{
  "method": "vicreg",
  "steps": 7700,
  "adamw_weight_decay_other_params": 0.05
}
Rows from block 9 of a small self-supervised image encoder, named by matrix and row number. Rows with one number belong to one neuron. Each number is 128 + 32 x the weight over its row's rms, rounded and kept within 0 to 255. All counts start at 0. Numbers have three digits each. After the name is the row's rms in percent of the matrix's.
After each neuron's rows are labels from the 100 images, of 14848, where the neuron reaches its largest size: "responds to" is what is common among them; "place" is the part of the image that holds the peak. Only what is clearly more common there than usual is listed. The data: larger renderings of crowded toy scenes.
# gate: MLP gate (model.blocks.9.mlp.gate.weight, 512x256), inputs 64-127
# fc1: MLP up (model.blocks.9.mlp.fc1.weight, 512x256), inputs 64-127
# fc2: MLP down (model.blocks.9.mlp.fc2.weight, 256x512, transposed), outputs 64-127

gate.365 108:080134104196159147149170094115164113145143129133138147079118088173101142143124174140176187079202105163191114103170112174124129119143142103160147079125120108131116166148134155125085157092155125
fc1.365 096:169146074144158139118102178132092126163146098089090144116155177112105134143063133157159060143072159113097102171158159156171147207140083063140195168111113094112119123097098118088183143119075107
fc2.365 101:118104152123136191071118164126131079091145083102132108104099152109146107130133112096181137094098110084104125080156101087146080042141184093135087115175102077171133131134113122138131134165103091
responds to: hammer; ladder
place: centre

gate.35 107:129215101165080087164114155136145164122058105146097075107125185164116143107169122110146122044168184125086106114110083192166158088125133165137142102132111078112125085110149080140157089192112129
fc1.35 112:160113124131107128108162080097137118146110185100064170100162109126156131098195104161132124134096181159098175107122162092120132142115114108126137141088108164119101140061103069108122141122150167
fc2.35 101:141119098139132118142081053098120121149122174123126114084152087196121116134156101154181117165212135085118120174052112117141083114136133188045105179107139134194132090103177182151132095132104126
responds to: light from behind the camera; count: two
place: centre

gate.358 097:148087167149078162148100152147114117127071163131114220123144146079250173111139105164088117107112168100152174111162123135056112122151155112162105064122103118150102088168128102169116082141123129
fc1.358 097:155194127131116179123138141194121144155099084182138177045123149092078152119199112121107158103165079208133114075141099109060122144139161089150154161175145111139149127107087146142144107097139148
fc2.358 094:142155181071118141087130062114116144128125094100111144153137173160155106118087087118151176144074114105140171137146158117162120213135218112117156166127123163115140109212168133105093137089156126
responds to: light from behind the scene
place: centre

gate.175 109:145144139158155171097096111097149107088128152121152123114146100137066121132194107140133096090144173162104214170105042092094059153127063119174137119152144034139086154095127156114149152146131137
fc1.175 098:149069164098136130116159120165060153138186108176157090129102141126171112134138124117124137132118131137141152100113080093172156095110124115130092171194104115086152113134122110083179082127175174
fc2.175 100:110050108097143083128096148148161169091179146130128134165113145108132163109158156140103107105168119139101104131185093072188164191181112113120130125124130147082128226128083150135173113125115114
responds to: airplane
place: bottom right; bottom left

gate.287 095:121126130121098122142102091080122101129115132110183172148186113140124140139171114167138172111064123153130128132124099144109161103155143115182136084105150136142163165152181088148100128109056070
fc1.287 093:150129105102108132158170119076135122116104106165164157106135153153160148140156145148152118159154088116084113136178126113101127099105158103200058112135131144078184118188142121142073172154172168
fc2.287 095:059096143161164211140101129081133101105101195118101105092168133120087083061053118078126138091118113123139137122141140119105099108175154125120184098096160131125126145065106138062178081132168114
responds to: count: six
place: centre

gate.224 094:148114174133132088109102100131077074176111079111122150157159131127159189149126133092165094089106130121165163106213159147203123080123162085136222153162150097069131087111132121092100092138120154
fc1.224 095:142139137137177108186087103131112107091128115076137158148183141128146140130084188131182145088164124160200160122181069132133136167141152167150179079130124144166168088193094085079110138094114146
fc2.224 096:128105104150150150142126174120154142097122069141175057146115188142082088115123143094101138169133141139154103140186199116055125108182073119183114084131141103102076182162146122147158148115146141
responds to: its colour: white
place: middle left

gate.481 103:118148093141125158104111145181134120093157108133127133104142153156077080093147099106123081102100134108101095102152168158119117121122133075148148095136174175088091155137128194136143108096193139
fc1.481 101:112151130132113135114155140135150068125123160136151128079116114070113093104156190152076135117101142110115207160092090143123095099133131175127088087125137097100091147094160128123078163139111092
fc2.481 100:135107128125179146162140134138082146121108096108147110134165167176153095155152127070113175184090141126142154152129154137039157191134078089080185213115081131168123143201121111093192122116106162
responds to: count: two
place: centre

gate.323 100:142130107116130112110158141143156139149163097187123163175119111124112158128193108092090156087133184149133076128174085112135135144152152143090152159121136104159161154091137088167169081132163112
fc1.323 102:120128119118154108137110142146146143114174102122117129176097151112140145163076148143092161140167149228109130106075101095198082174127201082097148139113119133197146156147142145130130123084132158
fc2.323 101:123161079133130087116156100131123123069131101140133076097132082173138156129161127157149138064119119101195128159144116167073128130142147175159117146121149135122164145137163184103137077144088091
responds to: light from the right
place: bottom centre

gate.58 089:094134059103112154164154116138073097072134128100164079198099128176152095093088109102117141165155093105135128120095098132128049157211140131136140143100139100129159124154112148119136147137107126
fc1.58 097:127143190144109107105105162151078161113103125143119117059148178115159135150125142089118134159165085161082120163151142125141141146161138102088137121131084143154142176125108136139124148078108025
fc2.58 097:084115096113085089165150133123140138115119101166106171166111098174096143137119093255120095139138155156128152120128116142131137137150133141123086195080139106095108087154135080101165120152058142
responds to: light from behind the scene
place: centre

gate.324 102:173133156167193126143139087077172048156115087101116150165098177169113143137155157083094077105099135142172128087155191197139155178135181072107185185148171131115130114145178125080099138136118122
fc1.324 100:126222143155136120173157160124120138130099163120146146132104118160135078129171102133092077119069082150122141081066123139133094131098177109184153114072129092107115185139095088114132090109143131
fc2.324 101:133125121169128127170111142132133110159115104166157115097115074087042128112122125154108177128093160111091137135073121113128140096137165114091115144087137112142144118129153123065115135082142117
responds to: count: two
place: top centre

gate.188 092:130148109068144104135157087131103164132095137094129160171097107104107102161110063182119112130105115161125109121190104165111073129082121128159121096106169104100113131109124129114116169111124204
fc1.188 099:129144145101105111159091106123163152128143140111085134175111123148119135151105134124126139202124058220160209133121125114125168121120123106164144120134162184121111100155158101163131117109154141
fc2.188 096:140118141121109134167154130050131109191176083134097088119083065100160166082160116140112129141157135114113106074151145107162151115135183101103096118139149115150096127112117132083146151122090127
responds to: count: six
place: centre

gate.443 095:170111093134148100087127150111121145082130075193153109082113094142128065121175140111124087082108194121100088159136139124153105185110094169165087167135107126147116180156080134155121120057119119
fc1.443 105:121117127197129119110182120147120163072116063121122094138173162147124108090121169130180056077059148105102147163154128118097131152130090124105151133116079095135134214105075084148111131103168107
fc2.443 100:126126165181189144111149131121119094160105160117176173154155103101140131144108157144100188143145080145123086145126138178130072131086111124116222077143087172105112111136124156066140113129092166
responds to: count: two; light from behind the scene
place: centre

gate.76 102:051185128150084114089091095148101120115123165133114141135131110124107110117094135173105103136110139135127181128117136105103109162148156100159155122151123119135091104101097112162199134157103121
fc1.76 099:173153119119080098086113094129162107141078185135103120118074111117079183164149161175071120126112168121137173133097120064152123146144181084207122118099083125125122138147170078123147085134159181
fc2.76 099:132084053102115173139128145146101117115136141165115121123138132120157139156157083103114049092113146152138145154168073177049147156095049087123130162107168177121082079130073132132089182143135109
responds to: its colour: black
place: centre

gate.480 105:151102125043120134160170121170158147161125125137152123058172155128120160175142091095053170129143140138121143166134073124094143125109112107105139120119124149160131141186136124212123131102086111
fc1.480 103:150141143163134155099113111171150134136074113097115128134123146158123118140116112137145199105117130153129147116089155098207178128147148101098052147159140091162110131091148168047109146144139131
fc2.480 098:083072106157124169122164172163124122168183068123059105130119169094119150133154137146116104093137182129157127172089128109156161118179103145181115097148068158074201150152089059129153155164079117
responds to: light from behind the camera
place: centre

gate.410 102:119130157092086064176123159070123192097124150103157214126183179125121118150162132142139116141098099149113117113128109148118153184188173133141130085109129097104105118124104124127083120109127098
fc1.410 093:133133112121091127125141144149122140107068058068124196088059159122173148068084099093164167094142107096121149112162107137163103159179146150128107179125136190182158145131145093147127104141122098
fc2.410 088:086176180105132140124115121068111134101115079136067220152106124118116143157150098156133122166124146085162129109131110123088141142063168086103148095094142116144133102115114172107100119098115121
responds to: count: six
place: centre

gate.302 094:081149114205112047145130109109141112141043131136119112088161140185064131125104091150106136053151127099168102113132120097134094105086140165153155113103192127154201116098122162130157161183139100
fc1.302 090:118075108230196116151108164129137105146109126158147123082056146100147153093085123108132097136077157145141170160121117140126171128091147150153154100060166130157100136117153089141135122111151137
fc2.302 099:140143154106100136139132175156065143142130171045103057139134106127129170111204108135130132132153139143143106113119193133171166119172162098130158143100092096164141178110096106177123125108108131
responds to: count: two
place: centre

gate.177 111:124126167113124107078120112147103130075117073167087159105170216168154123112142131109120123104204123070162041125088148124156139155119133162135083130149165103192141089130153159139132157172115118
fc1.177 115:102097120144159051103178160188103119108081079148108178152133167186135122070167090127144103114160155073122122110121081150072128155123128099169111145205130122109143105171107158101128109065114155
fc2.177 099:091100135099135126106160140086151161154186095120099152143094145162174125143097165111095151136154138113108144069165090067147150144157147161148104093069131169129186060094114138106118155146212133
responds to: hammer; tree
place: top left

gate.335 097:158113151182143134137127145153096145102133123191138131180110167134081143133142168156081099173152041184131147111125125148082154100153113068139121174167158087156130164112120188179114116164106105
fc1.335 105:192148120193064161120103125104142133082137194104138181205122128126107042120144118179157146103170099112120126170155153147126088070112096182132125181130099138107107086104148097136150083132099106
fc2.335 110:141144156113100110090111104130154095151133145087126134072162135114124154084126091119122123103095094142146139145144149122082138100118130105106124130158142141154094140137155158129096123099159128
responds to: light from behind the camera
place: bottom centre

gate.431 102:087143134152109120155194159118156173127158088142204094172196165103169138133131097108147136095100098154081183119149090171122177185118135129131069243158144100115102112142121125095134108101124140
fc1.431 097:105166119184135145117087147111086125151103119073109131145076132133118106113098132172089150134115130076150130190054158201098190135092095098172107136094099116104147094167128144154145150121112133
fc2.431 094:149104138119168131086139117108161121074127094163158065079173101105121115130118161131177092084157114088081103145123167120139114142130155112154137089094130088120135127143143162161083128179081137
responds to: light from behind the camera
place: centre

gate.348 102:157164127137105096139078091153100139105070175135134123125107073150065089177134145127194153166135187113156115116105161098131118106124171168174089140107192112209170105093112174126178110159182139
fc1.348 099:111170087076070118114175157153135128128132122126162096153129168150121156082205173088178153158120151163129117140130158164104118169068107134117159215088137184174138128156193045137130146136144198
fc2.348 099:118118127120102099146132095113114162164183092107079130146140192134147141192111122041126121076146119121100121173128115065111121119147138132096105155082092115132089107117161107123121111151109071
responds to: count: two
place: centre; middle right

gate.347 097:096136157161156147132092133137158149095105118127127221078085089087166116119149095141115134137094102147095153076147136166097135111105088156135180099126141104195153134139154096162148160086168127
fc1.347 096:092155138152093103122120113078116128139165130118134125151163179116197162164105186131151080146173132149158116106099139177117175188062142139100160117128110129120137135217156112153126152137112137
fc2.347 100:097122082146188120113176170185125102197111181163154085114145140109086077114129177144126155115168106096054092156153141128095158152158112065101107139148123120120091119110102176208153124184122111
responds to: its colour: white
place: bottom centre

gate.123 099:132150144083115121101112124087150113116107167170138166178195097110164168125124108145137110129170147123150160088121071168169129157112124113136214130118096125161057110133188171142115134136130141
fc1.123 102:160169096114150181136139176103181086102112135130142114116069100123082150115150119100067140091181168126156127110101236100117124128144131107087087169205108126139063107045108127135099074151140174
fc2.123 104:151109114099096094116109088108101113167128140088117112136079166121127088165106136106156106078133105100120173108109100085144101161053113107155149132055083084098133080179125120103140134138147090
responds to: light from the right
place: bottom centre

gate.269 095:080194119124111146163125118149108131056095129117157156162176097082131132187155129173115102119082186157115171119154086138087119030138151151169135150167134113089119097138161140106106124138119108
fc1.269 096:100141165224181155134111128130212115076134089102079157165173119131130115136145119127092120063169123129120148148150135130095131095130107126152158123097177129097095170119111131116130139145116092
fc2.269 095:169153135077150163084095068141138138177157135131112053084123171156141071135091111090181100141129097093134105040136158178158127128144125090095172105110066120202137106191120143135125147076143149
responds to: black object; its colour: black
place: centre

gate.84 093:096194088161117102167106160146111122151157069139141156112153098071146161162171097153071145120138106120121114105174085175123127080071053141098157134096123149177152181113111148145172132170056170
fc1.84 092:193105173136103166081091113119109081095108150166119162179082182147133160128123123131151171106132102155134128125120068105175084134159127137163090133129164104107152137103109165099177152046145118
fc2.84 101:138126093101116081122137136110140123122166076114143127182160107117094129142081138172116146143142161143181139138087074118101137150104119145141130108089111096048085094107127061162103101135135090
responds to: black object; its colour: black; light from behind the camera
place: centre

gate.330 094:144197118131099208086179134114135151107154076112106125146112121158101093123185150123161127078110151050138147133122159076146181136113138138121140115099038151141102140113147131117149123145095175
fc1.330 100:118125137144118093184119142152100149132096103119154098089147197118118182171136048092115113141129120122114098120147085126130104087130102159074072102166118155129103115146067117125088107140107186
fc2.330 101:126104119121120179136130089077072129145107099130154101192161124113165056113117157129151129120104128078090136110154110110126102150124129077093146057120108148122055031139146175104174084139121055
responds to: light from the left
place: centre

gate.127 099:172159097089083085144170150142122121064143111149164147102170096149149185144146140157097119148144158102106121113173186117170134103142174146107156088089111150147170131094177170083125141136107121
fc1.127 094:099156127170148134072120155120162174184099104106150153091077062166099127066116124068129095109114120107149148157164083112131101193089118135130090154139146151202099082151163165162140105165075096
fc2.127 096:113121113090157151113170116124096095088108135085139137173131136154057151118129174123092125143140116136143153065100099132126125082147173160089147159093142134093107163098109094141141133161178174
responds to: light from the left
place: middle left

gate.465 094:142177093071168144164139119078124183115126118073149144121111094131133187132126178111153084112160163158159155154162143066108158101134120128139116103092114220191154092105103109082153122169131170
fc1.465 098:095119099142106149109164108164124103150076165174114091180217148118103130145134078082120124093093149133078073097122113136074088114087063083085119160195142104159120160096140130178064146135160109
fc2.465 096:129151143135087178078116125128076152116080101092105161138086064162139175110152134131152099181107158133153148121175144133093156103088083147175146104044133118113135075108065088139118163082112136
responds to: light from the left
place: middle left; middle right

gate.180 093:158132087120137172103164118136110121114127144140141134083170126107091145101181109171078109112163128121164171132090108093122095142095180105148101104125121135119071099072106165128116123162123040
fc1.180 092:154108119133071117111119098095113114112130169114109098155129110128129124134135103080154138143085114168144215138127139116158081143090057179092098098123092078130094107121115125172087169154140142
fc2.180 101:108216121106108135173146153133194098165086194124140096093138131154099086138152158130131134123076117085065047123107122126122106106140167139151171185200095131100104144105105160145142097147127135
responds to: light from behind the camera
place: top right; top left

gate.104 104:116128135169158095151138119095069165175120095083117080117181126145109121116129075121144121148200148154128089158174111153155081133138101135162047128145120184112166102079139133122101140108133180
fc1.104 112:124077139105108163108162087141182098119135156182095137156123111120131144162135113133136110104105121125087199099130160125133169122136115114158185125148146109112062158119136132116147146113160094
fc2.104 111:148137100123130114149146221193113172099093086119118186143089100118116116138127126159190160128083074139163139116155126128140072145120168122136005124141122149199098166122132065089098134158144108
responds to: hammer; largest object: hammer
place: centre

gate.95 087:120197102124091134139083142203180163135166088085110088134166098165120128065182127138168119064175112094112092057160116085162107129153203098093139081125185166121104143114131149115108158102154083
fc1.95 086:091083156108082134145137158120167135111139179105138181126131101143162131167085138101145126165097128164150209151124168095155181146092135158115156104140153093095138171122127120189150162077112144
fc2.95 095:169111094144060142071103211123122163080127095121084116159150126138113062098165146149124137121172148131106119081056093084164077157149144117153109166102047149153120113104150077065141121107103129
responds to: hammer
place: centre; top centre

gate.207 101:123163089168132132149172121186139096141156094148147119117161132130096080098209114116109054076175147069167082150095110166114142099166182142119195109092164122150149187163144103087126097152135125
fc1.207 091:141191130160132108072157105164120115158100131176125148167100076128100116105161193167107118079181161112150165115110154139122183148097151123173204115120173140109154137171070153126091108128089124
fc2.207 094:081154152128098112121115159133123146125149125127196092156130150097076156133139135081125160148130144114095120075150112062184126048184153113089189146148156161080072120093149081123100156072141075
responds to: its colour: black
place: centre

gate.137 096:140102145098158077136177144099095095100128161091118136103111122128123113100124143159127079138191077170086126136087100167137169139048109147161123121131129118147172114104162152111133116127114179
fc1.137 086:075139142180145095106054042111139073151103147171117122098069123181160151113117120143106102084145144142166119088182116102125150120115110063122105161160132137048121144105123139113158172117071141
fc2.137 106:129102136100129107137132109127058177086130148086116098105161126135130100104110174137094127128204106148072160129148125093131133101114099205125182122091156165137145151109108129127161104075169129
responds to: count: two
place: centre

gate.24 098:144129105113161140112157142105136148129134135108116149139147140100124150128189068075087118168117157093119168136130113169071123147158156146163142147135112119175105115088095148210131095164141147
fc1.24 102:129122136125155147154128118145106110181141108086123080142084121123123154210126119134155139096085136100162090132129135116096130111071130092108147116096142047130091109106071106179077083153151162
fc2.24 097:127118176171136122095163104152129130140147145146144166160149152149094108055122131156149117118182105186177082170083144085094093185097129092109164097073050160120160175141173114080122113117087135
responds to: light from the right
place: bottom centre

gate.27 097:181116132173115142109092134108100123164185122135076158167115192174111163074157083085182182146119056127126051132093071164110168113131159171167103147151138168193108160111110118120111131137150154
fc1.27 100:124165162113133110073125091136112165064140128137133113110083186125138159129069109135108141071136131097154158140101098085201148109168146117055159124096153161073138086141151209113110087172076119
fc2.27 100:087162127129147141120115157153087121136114171109082155119182158172066046133186081156179114103081142107166103096119133151188141136130107080121102148103173170194114136132141137131133157132111155
responds to: count: six
place: centre

gate.91 100:076150158187121113098124086104148117148135179146059125119120102140097156106157090114089116112148157122076136114151146168138146143149132090120185175118157158172169134062112100140189043137099100
fc1.91 097:136121134180156115151129160114136169093080132142092095124148189150159104173096102095120082130173133155101082164084134090112174115156092153138070116118146168032124165193194150108077136131173115
fc2.91 099:113139100134145191091056126135069153152121115091148139114137134075123071125147128130179143123091084102072114078132144173178059173113080098103165149116100025178113106051110116134153119078131098
responds to: light from behind the camera
place: bottom centre

gate.155 099:088120057139101143100113150129120136143117118166125137148174135105126124149130150134063087128108194141191133158114099178153173129171085160122088086097155115148132113096138172124125117133070102
fc1.155 106:020151107163096141151121122131076127110140100167123117136140110094128128171151128198138068159079181151119090167116150111107167095116167202159130085107157150132171120096114142107170136143152137
fc2.155 104:150133158134158082161103117121147115141136211135154080129163105196154096150136158129074127109201140035089158157159141124112098134161133126093223107158129220137109118157100141127134154105112182
responds to: black object; its colour: black
place: centre

gate.221 096:133090109191101052112175127162140131131120166059172082054207128142094107122097091156108072154099145111125168094109139060090150119077176132175120131111178143179110104084071172124168155113127143
fc1.221 097:085106104134130081184128118149109139156153137125160116065178086135090133105123150155126090101193072174137102073120079080112139085107114138079065158134115191139063138119117134137183173126094161
fc2.221 096:131088059120121091068075112148127140096175095066080143141092131162120112185106124146135126119155142116147112174110184113107132125165125090126123092154067093181165140112131188165116107105145120
responds to: house
place: centre

gate.105 103:136154131124099178111145151136117169119153106113110081107192145174152169155177111167107160085083152201177143093142155118130152123154127144183182135153115104182124081181149135152141098094114119
fc1.105 103:098100151123124147154100157188112063118081121095111177071177115117118075187141127072166112141138072149123187148109164176047124134122138103113121155136138195130138144070168116142056132129187167
fc2.105 099:148187126194110158108113145135136131140128191137130135098113155120086166097128088137146171080135134095127080114110095177193140201127119135123105107042088098140123091172108123159155172065048187
responds to: light from the left
place: middle right; middle left

gate.172 097:120174156147097098130100171223085142138175110110109166132077095130149107149170153187151128086134179131141130080188097180097167135175105114147213108109184106158118121164091122099170149098093114
fc1.172 098:065101160119108105138091117155104168115097105143128151147119096151090103096152144165123061127173122135145108083211134147115151120083067153165124103120146131133110157127150086094134145140116064
fc2.172 096:180225106131133064166120129120106110132165138159093132128151178157101116120138067121106096097176163121106092144088138146121107106154131187108143094172142056108105099116172196120076110116077104
responds to: black object; its colour: black
place: centre

gate.96 111:147132165184136143127120104086123166101083107207139162097161085131163109122142181119127063065145105113037101124120174120141103115113117147081084166113123165119133114205097086111126146055079141
fc1.96 122:072168124154138098150182080073148097098070139191132123172136110156137094073121170195061119146138149127155099138114173083120102132091137124093042134124128116126114107181079160171145104147097134
fc2.96 101:156072137191151152116115136170068142120155085077133096201091094139154140208097151122158118118134139111093163147121141140107150147160125184134165128132101156080067155179073115086103150058156130
responds to: count: two
place: middle right; middle left

gate.49 090:141165100108129101147146115124108114149148054084199144129202097121126107131134142151155121113142181181131142124171112175112137178172194175102107118087110137153108093099130089158107093137068206
fc1.49 097:162209142100105141069094100084083155112120164127117171094117062171082120156124161162054141126118162120206131053098159144191178096096115141119158121088155129123177114163103149103074149168079171
fc2.49 097:077080116126137111136143149133161155163125154151140147159171175159084132085152110149152113140167113130093219116145128117108148184096120101047116164130153113137131144068152102128189076089145083
responds to: hammer
place: centre

gate.102 110:092085175119112148167171126120111160156141115137131184091149115164167169136139092136148142155152120182092117138182085121083137094108085139116158146129129085107113111091119169137121156178150148
fc1.102 104:125159129135127147169170087097163146140103133126087098116123131077117092101123125119112135155115141169163132122098146120189136190203136070133187169129161151075107151155128133068086133032135091
fc2.102 100:136120135104145146060094166188099065101073141109100123147166106159118124169122097135143113114099178125146096171187088151090133126061135166203070127122161083155169138092117123105169169102109089
responds to: its colour: black
place: centre

gate.436 111:131133104188204108051164132160141147112113118099124140147131202064140031080114106142139177085089183201134129121140114091171103112117129068152128154176118091161107165198124136176165115103144105
fc1.436 110:123117146171068143145108092102092115126097214136139120080120111104148117181196156080134117127154153109141131138125137159108123111183128149137106098119159178111155142193074138106141148119185168
fc2.436 092:117094111102184115132122090123101140121130121150149167107120091151113140077123132168070142146143095098068155042095070155092152117091132098101169117135158120084138142059106141140105096082125104
responds to: light from the right
place: middle left

gate.368 097:158172129091106080220095122140130163107173120179171141100054144077157188200118138086153109121107197120145113127100136175142145100147122126094175159130143074184058186119178113145159145166189137
fc1.368 096:112117105072204135129133101109121186157121128145147105154157089137144174071103165111094165157135077137138047152107067121132149201105117131156098158129088127079142100141119112165118143120127159
fc2.368 091:147187098127101108179069139123164143099171098150121162086098170127132119179124136133149099104120187162156174145106183144091120099165100112112159115111125133144103174082170154089141078120159102
responds to: light from behind the camera
place: centre

gate.375 106:124133115153014121108145175137094099165139131159080146148133168129134123144137128198146083160115134141112179099062130132148106077206083118120083120161134124126130067139201192111165170076127171
fc1.375 104:149104104160100103131173156127120131122127079180092153111165138102143063110163148088124118131117150193098125037136139128161117128138164158109105083093160127144070128131179153140123162143145150
fc2.375 097:123154126131094079144104140101091124108151110129152058146101087156119109113154137150113132082131120078136129126143087111078109129124162135174133139132149164119207144101109134079165122076148078
responds to: its colour: black
place: centre

gate.30 103:105156148131146115163104148171095096152158117157150119109162160139114122065143177134136093139077087094109184110134130163137154128113170134096154117145083114120132098156116114127074150105099124
fc1.30 105:099099126130085094158111117120146094130178129147112088120121115088130106132191216158093128143143171172123116114084126191137107148068154148157167114148098145111136103164116119144137120090131162
fc2.30 096:180132096113164169150098148141110187091140109086101170112144104108140127144136139153112128119116122142136130135140204104129141144112087163116086125072120149137121135095127130094138149152167125
responds to: light from the right; count: six
place: centre